A small autoregressive pixel model, trained from scratch: arch transformer_decoder, batches of 256.
Rows from block 4, named by matrix and row number. Rows with one number belong to one neuron. Each number is 50 + 15 x the weight over its row's rms, rounded and kept within 0 to 99. All counts start at 0. After the name is the row's rms in percent of the matrix's.
# fc1: MLP up (model.blocks.4.mlp.fc1.weight, 768x128), inputs 64-127
# fc2: MLP down (model.blocks.4.mlp.fc2.weight, 128x768, transposed), outputs 64-127
fc1.158 099:49 55 47 17 70 68 37 61 42 44 43 30 55 42 33 66 31 54 52 39 48 47 49 41 75 71 58 13 69 35 32 36 43 51 65 33 49 30 31 30 41 42 65 34 42 48 51 40 80 72 87 33 49 70 31 37 60 41 68 51 40 63 60 53
fc2.158 097:63 70 39 48 59 55 55 54 54 36 15 51 42 80 31 26 53 24 46 68 41 49 34 53 62 47 62 47 82 30 51 69 49 59 55 44 27 58 40 38 48 41 55 15 53 50 47 58 59 39 65 27 60 34 55 48 83 31 66 76 26 46 43 38
fc1.159 108:40 64 54 71 61 46 51 74 49 42 69 52 40 40 57 68 45 45 38 58 47 66 40 40 51 27 53 58 77 44 43 07 47 38 62 40 38 63 43 52 42 75 50 72 54 39 54 49 48 93 47 69 37 54 29 49 25 22 50 47 36 44 39 56
fc2.159 090:42 65 54 50 56 45 74 64 26 18 63 51 33 51 51 22 68 33 82 58 85 53 34 41 33 50 41 29 78 56 74 80 26 70 59 52 35 66 49 49 57 38 51 39 26 47 25 22 55 37 59 51 63 77 52 32 62 58 36 66 50 43 29 40
fc1.160 099:32 33 44 26 51 57 45 39 77 70 68 65 68 40 53 53 50 36 69 69 59 33 63 30 53 61 68 38 73 50 47 38 69 52 41 81 41 47 51 29 53 55 55 43 44 40 48 60 49 66 44 55 56 62 48 73 62 42 39 47 87 54 43 50
fc2.160 089:43 59 82 33 42 72 45 73 40 59 34 35 71 73 91 55 38 60 46 30 57 56 52 75 63 47 47 52 36 53 45 50 58 46 66 42 64 53 56 76 54 65 72 74 85 45 16 53 62 54 21 67 55 44 61 18 44 51 28 39 45 53 42 49
fc1.161 119:52 23 61 46 20 33 26 32 44 19 42 55 45 62 61 35 22 64 17 45 32 47 43 44 58 49 52 43 55 55 42 32 60 39 52 65 39 46 48 50 38 50 41 10 46 23 69 36 60 33 60 68 52 74 72 57 65 32 48 43 61 52 58 26
fc2.161 123:37 72 46 42 29 56 72 42 36 67 26 32 29 70 55 66 36 35 48 56 46 19 49 53 44 83 53 51 27 50 58 41 73 51 69 72 68 48 51 61 31 60 73 56 68 33 35 60 68 38 39 56 57 52 55 55 58 51 67 20 77 63 49 97
fc1.162 095:39 42 25 45 68 69 65 34 47 15 29 56 56 62 48 77 36 52 61 58 54 60 30 44 27 29 30 31 66 79 46 57 40 67 48 56 68 77 50 37 49 35 56 49 42 64 35 54 54 00 56 64 50 65 58 47 49 24 40 54 54 46 54 50
fc2.162 082:56 47 81 52 64 41 37 55 81 30 72 34 75 42 44 28 51 47 65 70 52 61 59 42 34 32 78 63 40 29 50 76 47 31 57 37 51 42 47 45 45 50 36 46 45 30 29 46 49 69 57 61 49 68 53 74 56 38 48 65 49 36 54 28
fc1.163 098:38 37 56 70 54 59 50 53 29 59 61 51 71 62 42 52 46 49 39 40 45 56 42 52 17 52 58 29 57 73 48 45 25 33 62 56 32 59 60 55 32 78 28 36 71 73 39 59 62 81 45 40 62 75 54 34 41 55 57 53 58 48 56 73
fc2.163 078:39 50 74 54 47 63 59 27 58 72 45 28 55 55 33 63 66 62 58 63 67 47 40 21 66 29 77 55 57 61 48 58 59 63 56 49 64 55 46 45 60 49 30 66 44 73 10 88 61 26 46 43 37 69 69 39 45 67 71 72 63 51 33 32
fc1.164 105:55 58 20 52 45 73 47 42 59 58 37 49 36 72 57 56 31 55 27 56 34 28 64 63 38 69 54 58 45 47 40 41 23 46 72 63 24 35 28 32 19 43 46 43 37 46 31 34 69 29 53 87 35 43 72 58 51 32 26 54 36 53 27 60
fc2.164 141:60 53 66 47 36 32 58 53 30 43 34 18 65 32 35 55 61 76 32 58 64 38 39 50 23 76 70 53 35 49 62 13 56 70 59 46 44 33 49 53 38 78 55 36 44 33 37 66 85 58 46 42 80 69 58 38 37 56 28 42 64 33 59 71
fc1.165 107:53 37 49 66 20 57 59 37 60 71 43 33 53 38 60 79 46 28 70 34 50 40 53 90 27 87 47 40 28 53 31 25 39 76 53 60 48 26 47 52 47 74 75 69 47 37 51 30 61 59 65 42 37 60 54 31 45 60 25 33 60 22 33 48
fc2.165 106:47 61 37 45 70 46 60 59 59 47 64 77 23 49 34 24 55 52 36 38 59 80 16 49 44 48 05 69 90 48 58 63 42 76 23 41 52 73 34 14 48 47 59 42 36 39 46 37 58 63 40 75 45 47 70 52 48 43 60 38 44 50 97 59
fc1.166 102:44 45 68 61 55 60 33 41 49 48 48 69 63 63 58 50 51 45 49 34 31 57 51 18 33 28 52 52 43 49 48 36 67 62 59 54 62 50 50 54 34 45 51 44 77 45 21 11 86 34 43 35 41 44 57 61 71 52 21 62 66 43 45 50
fc2.166 083:42 45 59 30 46 50 24 49 56 53 42 43 34 38 55 35 59 15 81 87 41 56 65 47 48 43 71 38 26 41 58 49 35 34 68 22 40 63 45 64 35 43 45 37 39 57 60 66 53 37 46 69 34 44 31 53 37 56 37 44 15 83 62 25
fc1.167 096:41 47 33 42 59 37 49 88 60 64 52 68 59 31 51 49 61 76 72 37 61 38 66 42 55 41 63 36 36 48 38 62 24 49 49 28 48 31 46 86 28 53 25 60 38 34 57 48 66 35 67 51 65 50 24 25 45 37 48 82 57 49 42 39
fc2.167 081:62 31 76 58 33 45 57 56 55 42 57 54 55 31 51 48 53 31 28 55 47 45 41 91 45 61 75 50 52 71 65 49 61 30 21 37 51 22 24 28 38 39 65 35 50 57 49 76 80 43 32 41 44 53 51 58 32 43 48 61 32 50 51 67
fc1.168 097:38 29 72 56 67 57 52 38 42 19 35 45 45 38 38 30 40 69 37 58 54 59 50 52 47 38 63 52 44 53 43 47 54 68 47 50 49 28 38 43 41 56 38 48 60 78 41 62 53 54 32 66 58 50 80 70 49 61 55 56 59 24 46 49
fc2.168 090:52 75 82 59 27 46 27 34 48 39 69 50 88 77 55 57 38 47 51 76 43 47 45 25 38 51 76 75 30 33 48 53 42 59 46 48 72 46 44 71 23 60 73 27 53 50 55 62 42 39 45 49 38 53 31 71 61 53 56 30 66 17 46 33
fc1.169 090:52 37 46 48 64 49 45 54 51 35 54 55 60 42 69 31 34 45 68 67 41 77 51 61 73 28 34 61 55 63 37 43 43 69 20 57 67 49 66 58 55 46 45 45 50 34 46 67 32 62 46 50 50 60 55 26 64 52 32 82 43 75 62 49
fc2.169 093:48 65 35 41 66 56 54 47 22 59 53 64 42 42 58 50 50 58 62 29 68 59 39 58 65 41 67 60 59 44 49 61 34 43 62 44 37 79 30 64 35 52 19 82 63 74 59 42 66 45 63 47 30 49 49 07 51 77 70 38 64 54 63 30
fc1.170 097:33 53 38 40 40 49 64 48 51 40 26 42 47 42 60 39 55 51 43 39 42 43 58 57 50 70 54 35 33 22 46 47 18 25 65 50 70 29 83 48 34 55 29 48 64 56 51 37 74 69 55 39 53 43 47 37 60 50 46 41 54 44 28 57
fc2.170 086:34 56 47 54 41 41 54 57 50 89 58 68 72 89 44 64 64 59 32 34 55 41 61 58 45 29 34 63 51 65 68 52 99 46 39 49 67 68 55 48 50 59 63 39 43 26 56 76 47 45 76 71 36 37 48 67 69 55 46 79 51 59 34 43
fc1.171 096:36 54 38 54 59 47 61 46 43 59 31 40 46 55 51 52 09 61 38 63 58 39 30 32 66 68 82 29 60 56 49 24 28 34 48 59 39 48 63 50 33 61 24 26 54 65 41 52 47 42 39 37 30 39 37 49 40 32 43 30 67 30 50 34
fc2.171 092:78 74 61 49 60 63 63 65 64 77 56 37 40 53 40 57 50 71 75 42 35 24 45 45 64 43 73 46 41 42 45 59 58 66 53 56 53 66 54 37 34 62 68 31 31 61 68 43 67 67 57 24 47 45 52 28 42 66 24 35 31 35 51 39
fc1.172 098:70 42 47 39 56 72 59 50 36 60 40 51 69 38 53 37 33 12 56 57 59 48 59 85 36 64 52 49 49 53 27 38 71 38 44 38 53 68 64 50 37 43 38 73 64 67 39 32 47 58 39 42 66 53 80 37 55 45 38 63 32 50 67 52
fc2.172 095:52 57 57 46 41 53 30 35 52 40 57 25 98 63 30 69 20 56 67 34 59 51 58 61 26 44 60 55 57 46 51 59 42 30 71 50 51 40 64 49 43 43 43 34 61 65 35 48 51 54 33 13 49 45 37 48 29 48 33 83 60 38 52 58
fc1.173 103:25 46 22 44 49 62 34 62 49 75 45 47 45 79 48 71 54 51 49 71 55 60 76 57 36 45 57 51 68 60 63 35 21 45 48 54 81 44 63 47 41 68 32 69 46 24 52 43 73 46 65 65 45 67 41 72 87 45 46 72 67 75 57 50
fc2.173 100:43 48 67 35 49 57 56 30 50 40 48 50 45 27 48 51 86 33 48 56 41 47 58 21 61 53 62 66 44 37 27 53 64 20 63 34 61 30 40 49 46 33 42 57 57 21 52 71 50 52 46 16 31 62 25 45 16 64 50 18 51 60 50 59
fc1.174 100:56 32 78 58 59 84 31 60 32 53 56 55 55 46 61 57 35 46 43 37 53 56 61 58 35 55 89 50 38 42 26 48 42 48 65 43 47 25 55 62 41 65 28 57 75 64 26 43 48 75 37 53 46 37 75 59 47 54 49 53 48 61 39 65
fc2.174 106:31 60 64 62 36 45 44 31 55 59 35 56 41 55 43 43 72 43 53 50 55 52 26 56 61 76 44 69 62 45 59 68 60 53 45 50 19 52 64 67 47 45 41 37 36 52 62 23 90 49 21 53 64 53 39 60 33 71 65 24 47 58 38 62
fc1.175 092:48 61 59 45 42 72 70 79 53 56 56 58 61 52 32 41 52 69 68 25 45 57 58 83 35 53 63 32 57 65 35 70 43 43 49 60 37 41 38 57 12 53 42 37 39 58 43 26 46 52 55 43 50 61 86 37 28 56 62 58 61 45 51 66
fc2.175 087:44 55 89 46 63 19 38 49 61 12 57 38 44 47 43 59 37 53 52 63 26 43 43 35 65 24 45 50 41 43 39 47 39 55 57 58 30 47 42 57 63 35 40 54 39 55 49 64 33 63 50 38 79 56 69 99 59 64 71 54 53 58 44 58
fc1.176 099:54 59 64 63 57 66 53 36 39 31 81 69 60 54 66 40 38 66 56 38 20 73 57 53 30 63 31 42 47 56 28 76 32 45 42 76 53 39 67 58 41 59 26 43 35 60 36 12 28 39 70 47 63 35 42 77 50 44 40 53 46 47 68 42
fc2.176 104:32 33 54 67 27 12 27 47 59 24 37 37 44 38 68 69 30 39 36 41 80 20 64 60 49 69 46 51 48 38 68 29 78 49 47 55 42 46 70 33 57 64 56 59 52 43 59 42 35 59 51 61 57 55 41 41 37 45 55 33 46 67 49 55
fc1.177 102:39 62 52 40 37 58 54 52 51 69 62 59 43 54 56 62 44 57 71 61 38 37 54 64 56 57 54 50 58 63 41 67 42 48 53 51 55 70 70 40 34 57 43 51 75 49 49 26 64 18 57 53 41 52 63 59 56 86 43 42 79 39 15 68
fc2.177 101:71 35 52 82 43 25 38 46 41 16 37 99 40 85 67 61 50 52 48 61 54 37 50 27 41 36 25 49 45 37 28 62 42 57 40 42 57 42 60 36 40 31 80 63 28 28 67 47 45 54 66 22 42 33 28 34 52 33 46 41 52 58 70 49
fc1.178 107:49 18 29 32 56 63 33 57 20 46 47 57 57 54 27 46 59 38 35 99 60 57 60 49 61 41 65 59 60 42 53 44 55 55 60 53 40 66 42 54 38 37 19 65 62 58 77 50 32 41 71 19 22 27 46 59 47 55 61 53 73 52 57 34
fc2.178 093:62 37 48 77 06 28 63 45 47 25 28 37 61 33 43 72 27 61 43 57 58 60 48 48 54 54 59 15 54 55 39 24 67 45 31 36 65 43 49 53 65 79 66 31 38 68 49 56 44 57 37 54 60 68 41 39 59 42 55 66 45 57 52 48
fc1.179 088:49 50 61 62 56 75 32 66 65 78 44 39 37 40 33 13 39 45 26 59 58 73 44 53 30 51 66 37 66 50 42 49 32 68 72 47 38 47 58 42 45 58 57 51 79 72 63 30 40 59 50 74 30 42 57 64 31 44 40 47 85 67 34 37
fc2.179 085:72 44 35 43 59 45 69 34 54 58 24 49 51 75 32 31 39 42 65 68 32 16 67 77 22 52 36 54 50 49 45 31 46 43 53 50 40 54 65 58 54 51 47 41 29 10 30 83 54 46 72 56 46 61 47 34 59 76 48 47 44 40 40 43
fc1.180 103:48 48 65 43 51 71 57 56 37 61 60 48 59 34 47 49 12 38 55 60 30 38 51 50 77 69 51 29 63 73 26 22 36 38 39 32 48 44 43 56 36 45 20 39 44 56 39 53 47 42 84 43 72 27 36 54 38 19 70 37 32 44 49 47
fc2.180 105:62 53 37 68 46 60 37 18 49 18 21 41 41 15 54 75 47 41 28 63 46 46 57 56 53 33 49 56 59 28 34 36 38 52 27 46 36 45 32 43 28 30 52 43 59 61 50 70 59 55 55 67 48 10 51 31 35 34 74 43 53 52 56 44
fc1.181 101:31 32 40 58 41 56 33 57 34 48 39 44 48 52 56 61 44 35 68 46 51 51 53 45 57 27 49 55 60 77 41 53 50 67 60 46 72 50 56 52 53 39 48 35 66 29 52 30 57 58 53 31 38 31 80 69 59 58 85 61 62 78 31 89
fc2.181 116:31 56 51 52 64 35 69 70 60 56 31 55 50 51 15 54 41 53 76 41 53 17 49 49 32 45 56 68 53 59 64 76 66 61 63 67 47 55 37 32 33 20 32 35 36 55 33 54 54 40 63 51 67 52 50 61 32 76 52 49 79 46 32 74
fc1.182 107:42 30 54 61 55 49 45 45 61 55 35 52 58 54 61 62 59 60 48 62 52 74 38 44 60 50 46 48 81 66 41 57 69 58 42 77 72 70 73 23 42 24 79 69 56 44 38 31 41 42 64 74 55 60 44 52 60 71 12 56 62 59 32 52
fc2.182 098:47 56 83 75 63 50 32 39 41 38 54 78 24 25 23 58 51 41 30 31 43 64 35 53 36 51 56 49 61 56 69 42 65 42 57 64 48 51 37 64 48 33 42 67 44 77 64 61 52 60 26 62 67 43 55 16 48 60 57 49 31 54 37 30
fc1.183 107:38 21 57 66 19 17 58 63 36 63 46 85 38 53 38 58 35 56 55 68 50 58 81 48 71 15 52 38 65 60 44 55 67 56 42 38 65 68 57 76 41 52 65 51 63 54 52 52 55 49 42 12 68 63 55 61 49 50 65 53 63 35 30 60
fc2.183 106:70 36 53 28 44 42 47 65 82 65 54 57 46 30 70 39 77 50 71 50 47 67 49 18 39 46 73 34 37 59 26 51 65 53 41 36 59 42 48 34 42 69 84 63 52 34 65 36 26 62 65 51 50 57 46 70 49 46 52 35 37 47 55 36
fc1.184 104:33 50 46 43 57 64 43 41 41 42 47 54 50 74 43 41 48 45 31 29 42 75 68 64 29 31 68 62 65 81 52 36 29 23 56 56 72 30 71 47 48 20 33 16 60 57 53 28 57 41 31 43 33 42 40 65 77 58 58 55 49 52 45 53
fc2.184 117:50 56 45 63 71 47 80 43 64 32 54 55 57 60 60 39 45 57 50 29 33 70 44 37 53 63 19 69 38 63 37 32 52 46 25 37 72 57 64 68 51 27 78 42 41 83 52 58 33 62 55 61 56 46 48 53 50 32 66 61 31 30 38 45
fc1.185 102:34 49 52 55 55 82 45 51 29 48 34 55 53 26 41 72 24 55 26 35 39 71 42 50 52 45 60 81 57 49 44 50 71 67 59 36 32 51 32 46 36 44 43 41 74 56 46 40 74 33 30 37 40 48 36 50 43 56 65 33 65 14 57 40
fc2.185 110:43 45 46 37 31 54 61 50 26 76 73 33 70 32 40 53 38 42 29 59 75 14 42 73 40 30 39 50 37 45 22 36 64 41 45 71 67 34 68 58 25 56 52 29 85 52 61 44 61 47 61 54 29 57 31 40 63 51 62 48 82 53 33 69
fc1.186 096:26 03 50 29 42 51 46 38 47 42 56 53 76 44 60 51 55 50 26 68 38 47 64 57 53 37 57 35 60 75 41 58 82 28 68 68 55 35 48 42 66 60 31 52 51 58 52 52 43 41 50 46 57 54 59 67 79 55 53 63 68 26 43 57
fc2.186 094:49 38 71 23 48 45 44 40 50 57 67 49 68 16 34 62 39 72 40 50 53 45 57 22 44 57 62 42 56 46 31 63 74 67 20 46 47 35 48 18 47 51 60 54 49 69 55 47 53 51 43 59 45 60 46 68 78 38 38 78 55 26 53 45
fc1.187 099:54 27 36 50 30 43 67 40 38 65 44 64 79 58 57 49 41 70 43 44 38 43 41 40 41 43 50 52 65 51 42 34 71 83 53 90 48 47 40 22 58 43 43 36 36 51 71 38 65 32 48 65 34 56 39 63 43 47 22 34 67 39 49 53
fc2.187 100:56 44 29 54 31 58 41 44 67 46 64 26 44 64 48 48 41 56 42 42 59 46 54 42 49 69 29 24 45 37 41 29 46 46 39 73 69 40 59 26 46 68 48 92 55 33 35 59 52 34 59 47 64 55 42 37 71 69 27 22 47 34 48 73
fc1.188 102:31 25 13 30 57 15 37 37 53 37 36 74 45 57 53 71 35 49 63 53 49 36 55 29 39 57 56 32 41 59 36 53 58 62 41 52 74 44 45 14 48 56 47 78 40 23 60 49 63 56 82 57 63 34 31 24 45 59 15 59 59 59 07 51
fc2.188 096:53 51 47 75 35 40 59 51 67 62 50 69 44 52 36 40 52 50 45 43 42 64 00 22 61 63 26 24 38 63 75 23 42 63 29 88 35 70 52 40 70 41 49 54 40 40 54 59 39 36 59 23 78 63 71 48 67 52 47 42 36 48 18 78
fc1.189 099:43 47 35 64 57 70 55 74 46 79 39 74 37 61 45 28 66 48 70 44 62 58 51 97 38 57 55 53 70 34 32 28 74 20 47 17 62 35 59 23 36 33 50 53 54 61 57 43 51 66 56 79 60 66 63 19 58 54 46 59 67 54 56 44
fc2.189 095:35 61 75 44 56 36 41 58 65 05 53 31 52 61 38 61 57 37 03 47 42 46 63 24 36 55 44 23 31 56 53 70 11 76 62 73 48 73 39 43 56 58 61 66 53 47 49 53 34 60 45 21 52 28 47 53 40 64 60 45 31 43 61 37
fc1.190 089:45 24 61 72 43 55 33 40 19 64 64 47 63 56 29 44 42 52 56 72 30 53 18 61 48 62 30 42 40 41 43 40 72 14 63 49 67 61 34 70 37 60 54 32 71 58 18 37 56 32 43 44 58 60 51 39 64 46 68 73 48 44 57 77
fc2.190 086:43 53 57 34 55 48 36 45 58 43 36 26 35 74 47 44 37 80 50 45 72 51 47 56 58 47 82 39 75 75 44 70 21 31 36 33 62 45 54 37 50 69 42 55 52 53 63 71 47 99 36 41 54 58 39 48 70 45 55 73 47 67 33 42
fc1.191 093:44 42 53 56 48 67 07 50 37 52 37 61 53 65 55 56 26 51 44 53 54 51 35 65 37 32 82 49 56 77 36 51 52 49 51 41 53 40 31 47 30 59 48 56 95 67 47 52 67 54 42 85 56 55 39 56 48 51 51 20 63 36 26 69
fc2.191 105:26 43 21 52 47 53 71 01 63 45 49 29 45 60 58 39 54 42 66 65 33 55 40 47 20 52 35 27 57 74 66 44 38 40 62 53 35 52 58 30 32 43 70 32 52 31 53 45 53 63 77 62 38 64 34 36 69 29 74 54 62 24 41 53
fc1.192 103:38 46 35 56 68 40 12 52 26 61 45 63 77 62 78 38 41 67 63 15 60 63 46 60 68 45 60 46 63 75 53 46 62 28 30 50 86 45 58 26 48 60 56 60 29 51 46 54 49 43 62 68 44 50 17 67 73 61 39 53 44 43 32 70
fc2.192 107:56 73 49 61 50 45 36 61 50 22 32 63 50 32 53 12 66 49 87 51 55 53 64 59 34 64 55 43 64 29 69 42 24 67 47 66 52 68 71 22 61 52 30 42 65 46 51 44 49 47 52 52 38 59 41 29 75 68 68 48 51 56 55 21
fc1.193 098:42 34 30 66 65 77 21 40 56 42 84 50 64 58 69 71 41 42 42 62 38 51 70 58 52 38 42 61 58 89 34 53 70 37 52 56 51 54 56 63 40 39 33 61 36 29 44 61 44 32 39 57 34 48 53 36 61 65 62 78 61 52 50 41
fc2.193 098:34 55 44 56 34 35 53 31 25 47 42 73 52 65 52 57 41 55 65 61 49 78 67 64 49 45 35 83 35 47 33 44 72 22 46 20 80 60 40 35 31 68 64 54 45 42 66 51 82 37 55 48 44 49 49 48 35 49 57 74 43 76 52 50
fc1.194 105:23 29 31 57 77 45 43 77 36 62 58 79 61 47 72 54 48 61 52 42 39 83 52 48 53 44 53 56 70 62 34 42 52 29 46 11 70 44 68 83 57 37 54 70 40 65 63 59 21 78 60 58 28 33 75 41 75 22 36 56 31 58 44 69
fc2.194 122:59 61 76 30 38 54 39 33 39 55 52 30 38 64 45 63 33 48 60 48 37 51 56 36 60 47 76 52 38 20 43 61 26 76 67 69 33 66 67 42 31 58 41 46 28 43 37 67 56 36 55 59 51 62 79 43 48 63 75 48 56 35 33 25
fc1.195 102:38 37 07 50 74 70 57 59 49 47 30 52 80 66 14 56 40 35 29 43 43 70 49 50 57 37 76 52 55 69 51 50 21 30 68 47 58 52 54 47 39 37 56 77 52 50 47 63 61 65 52 48 47 51 66 35 37 42 59 40 48 41 46 68
fc2.195 098:57 57 56 57 24 34 60 29 71 28 45 58 48 99 58 57 41 67 29 53 26 65 38 66 58 50 42 31 50 76 67 27 55 42 58 47 37 59 43 26 74 49 62 63 26 24 45 66 50 53 63 56 48 67 50 74 47 80 51 21 59 19 56 39
fc1.196 092:21 26 41 55 39 60 55 53 33 34 41 56 61 44 45 40 37 57 66 65 49 64 74 58 54 25 37 21 41 77 43 40 41 46 69 70 38 69 48 74 65 73 33 46 43 67 14 65 50 37 42 59 51 63 46 22 51 29 55 48 88 40 20 44
fc2.196 071:52 44 77 30 59 50 69 47 70 37 24 46 30 39 43 60 41 33 69 86 44 68 54 44 46 75 86 62 68 60 58 25 18 55 33 60 36 56 72 24 37 23 45 52 63 31 14 82 35 45 29 38 38 51 73 33 42 47 54 51 51 42 52 33
fc1.197 097:62 41 76 57 30 53 58 51 45 55 48 50 43 50 41 51 48 71 36 65 61 64 38 56 49 51 61 27 42 58 60 41 64 43 49 67 45 79 74 47 40 57 31 36 72 13 69 60 77 46 45 56 36 28 60 41 76 37 49 44 80 56 33 35
fc2.197 096:48 57 28 42 61 45 25 72 63 80 67 59 55 94 52 45 10 49 57 13 24 28 49 39 38 58 54 47 64 41 63 40 17 48 34 35 54 56 46 14 37 44 63 33 44 79 56 66 37 34 43 52 54 44 36 50 48 60 31 48 28 39 52 57
fc1.198 096:27 60 65 58 36 71 51 54 27 85 43 51 48 26 63 39 53 50 40 54 45 74 42 55 43 26 56 58 23 37 41 36 62 36 61 63 55 55 47 42 43 68 32 04 76 60 24 63 60 59 34 67 44 45 18 55 35 49 42 49 76 33 48 56
fc2.198 090:42 22 62 44 34 47 47 32 62 30 64 62 72 83 45 80 36 48 06 58 24 36 58 48 57 79 57 54 63 69 70 53 52 58 50 75 60 55 32 31 66 44 50 82 37 66 25 63 50 61 36 46 32 46 60 41 65 36 55 58 40 34 57 01
fc1.199 111:49 75 61 41 42 50 52 47 51 26 21 41 49 49 67 57 18 63 41 51 25 38 30 44 46 56 63 53 47 28 54 43 52 71 60 63 56 53 31 18 30 72 42 07 49 49 51 48 49 51 53 55 65 72 48 34 42 58 36 22 52 49 63 52
fc2.199 138:44 35 43 69 90 37 40 58 57 44 82 79 51 44 50 54 57 65 87 23 42 51 60 60 63 60 40 72 46 49 55 78 48 48 23 35 54 64 62 63 69 31 55 91 59 66 68 57 33 45 66 42 58 18 34 62 77 34 55 47 32 55 51 38
fc1.200 108:50 28 41 26 66 65 33 44 81 35 60 84 57 70 51 37 73 40 50 79 29 55 65 37 73 48 77 37 60 60 19 46 59 54 71 48 57 28 53 45 23 36 42 58 59 29 58 58 69 61 62 53 65 73 69 55 56 39 53 43 45 51 21 47
fc2.200 097:45 34 48 57 56 58 61 65 48 34 75 73 36 67 51 66 64 30 54 50 36 37 21 38 34 48 35 49 51 55 50 43 89 41 39 59 51 56 39 55 29 59 46 59 54 43 36 68 53 59 67 56 44 38 60 43 59 65 62 49 55 85 53 27
fc1.201 102:33 52 54 48 61 70 43 69 72 38 32 71 82 23 59 52 31 27 53 46 34 64 46 34 50 71 45 66 59 27 53 08 25 41 46 67 51 41 40 56 49 66 60 67 68 39 41 45 55 61 43 64 32 48 37 35 39 29 36 60 48 59 71 59
fc2.201 104:29 41 28 40 44 48 58 44 52 48 56 51 02 67 59 36 62 80 56 42 74 32 22 55 48 23 39 44 56 50 66 57 57 55 48 56 38 70 40 32 51 31 48 38 45 46 45 69 71 22 72 43 62 53 59 28 54 50 61 32 40 38 34 49
fc1.202 103:38 34 43 29 52 35 34 70 15 32 56 39 33 50 55 40 42 76 56 55 60 38 53 52 41 30 67 34 46 64 40 65 58 56 58 41 45 45 27 48 45 36 66 31 61 70 67 56 57 65 59 45 46 60 40 37 57 24 39 42 94 52 57 52
fc2.202 084:61 58 48 44 63 56 53 61 54 32 46 53 48 22 62 59 21 60 63 64 53 25 77 53 42 58 45 34 40 40 42 69 26 49 47 61 37 65 47 48 46 49 48 53 42 40 50 12 54 87 62 59 44 37 61 63 42 61 42 63 58 38 48 48
fc1.203 098:49 35 72 50 21 36 40 37 37 75 73 48 56 80 34 50 53 73 58 68 38 49 22 56 49 38 82 51 59 55 36 40 54 64 44 32 58 53 65 52 50 53 70 52 49 38 76 75 58 50 56 47 64 59 61 70 63 44 58 47 81 41 21 69
fc2.203 098:57 67 53 51 50 69 64 50 62 45 49 58 40 34 77 69 32 35 23 04 65 38 58 50 54 56 21 32 16 34 44 62 61 70 45 75 55 57 27 93 65 40 47 45 48 85 56 23 77 62 50 66 65 33 34 56 64 67 54 44 49 34 63 40
fc1.204 096:18 48 44 55 44 49 47 37 56 37 58 34 35 54 37 71 44 70 64 59 51 55 35 52 42 45 52 39 58 81 37 57 30 62 41 45 52 47 65 68 11 58 16 56 72 71 52 73 58 24 50 57 64 49 57 66 58 59 31 18 61 27 46 53
fc2.204 109:46 64 33 73 30 56 46 36 76 25 48 69 42 49 36 69 63 23 46 41 18 33 43 50 64 61 73 52 49 48 47 60 69 80 39 49 39 79 57 67 37 43 53 58 61 67 38 35 73 43 43 40 42 39 39 44 26 46 42 54 39 35 58 55
fc1.205 099:60 40 46 52 61 46 25 53 76 63 39 74 53 41 64 45 32 33 38 72 45 42 55 46 34 71 41 52 63 70 38 45 39 61 26 62 47 58 52 37 37 47 31 34 74 50 51 19 43 40 61 78 65 53 48 48 51 75 34 75 52 65 44 57
fc2.205 100:63 39 66 67 73 80 42 68 51 66 38 34 61 45 41 49 55 37 61 57 38 29 31 61 86 40 56 47 49 50 48 48 45 81 32 38 35 45 52 33 37 44 49 38 48 41 39 38 29 61 42 51 55 35 63 30 45 33 36 23 37 56 29 56
fc1.206 102:40 25 39 49 91 50 68 46 67 69 54 62 87 54 56 37 47 52 48 41 67 60 71 48 47 43 41 54 66 82 42 52 71 18 57 78 56 30 69 34 41 46 48 48 40 63 39 58 39 61 29 72 51 57 48 71 51 28 40 61 64 48 38 90
fc2.206 102:38 67 52 32 73 52 52 64 69 10 33 31 31 39 37 59 60 67 83 49 56 43 46 50 74 58 38 77 55 31 47 81 23 52 33 40 51 55 62 65 39 30 54 42 46 37 62 27 46 52 67 58 45 34 31 33 54 72 47 61 65 47 62 20
fc1.207 096:46 55 34 38 55 51 33 53 55 38 45 66 65 48 37 11 43 43 43 61 50 36 59 39 22 34 59 34 40 44 30 37 61 35 38 52 80 53 75 61 50 50 31 19 53 84 57 35 47 26 40 62 73 46 16 63 51 61 38 41 65 46 56 77
fc2.207 090:69 61 47 41 17 67 40 34 49 60 75 32 42 65 64 38 69 40 74 51 47 71 61 51 51 04 51 32 43 62 54 67 51 53 43 57 53 54 44 71 58 72 23 37 31 41 51 46 66 27 68 63 72 75 56 45 79 58 60 65 53 48 60 48
fc1.208 106:41 51 58 49 60 58 27 47 17 46 24 72 58 52 27 44 24 43 47 34 54 93 44 42 61 31 41 48 25 57 33 77 39 45 40 57 49 45 32 45 37 33 40 72 52 27 51 33 47 66 40 79 50 37 39 52 36 26 53 29 36 37 52 76
fc2.208 110:66 47 67 42 53 58 34 52 55 41 54 34 51 40 21 15 55 47 35 35 49 58 58 38 49 24 34 61 14 51 30 55 51 50 64 76 46 62 24 61 45 16 52 70 40 32 48 24 47 73 37 62 63 70 44 56 15 46 58 57 32 48 54 37
fc1.209 086:34 58 70 51 49 33 44 65 27 72 45 58 50 50 72 88 41 68 29 50 47 66 37 57 61 36 52 44 43 46 25 08 51 52 47 46 41 34 51 53 38 47 43 33 54 52 25 40 43 33 31 45 69 35 55 61 35 50 46 47 56 23 46 62
fc2.209 092:66 40 58 32 55 43 45 37 58 61 37 38 70 61 37 55 39 25 18 58 57 67 54 66 56 28 66 60 38 49 62 74 41 30 34 35 52 56 63 76 37 62 54 42 50 28 47 50 65 49 52 59 56 36 56 49 35 44 47 50 56 40 36 64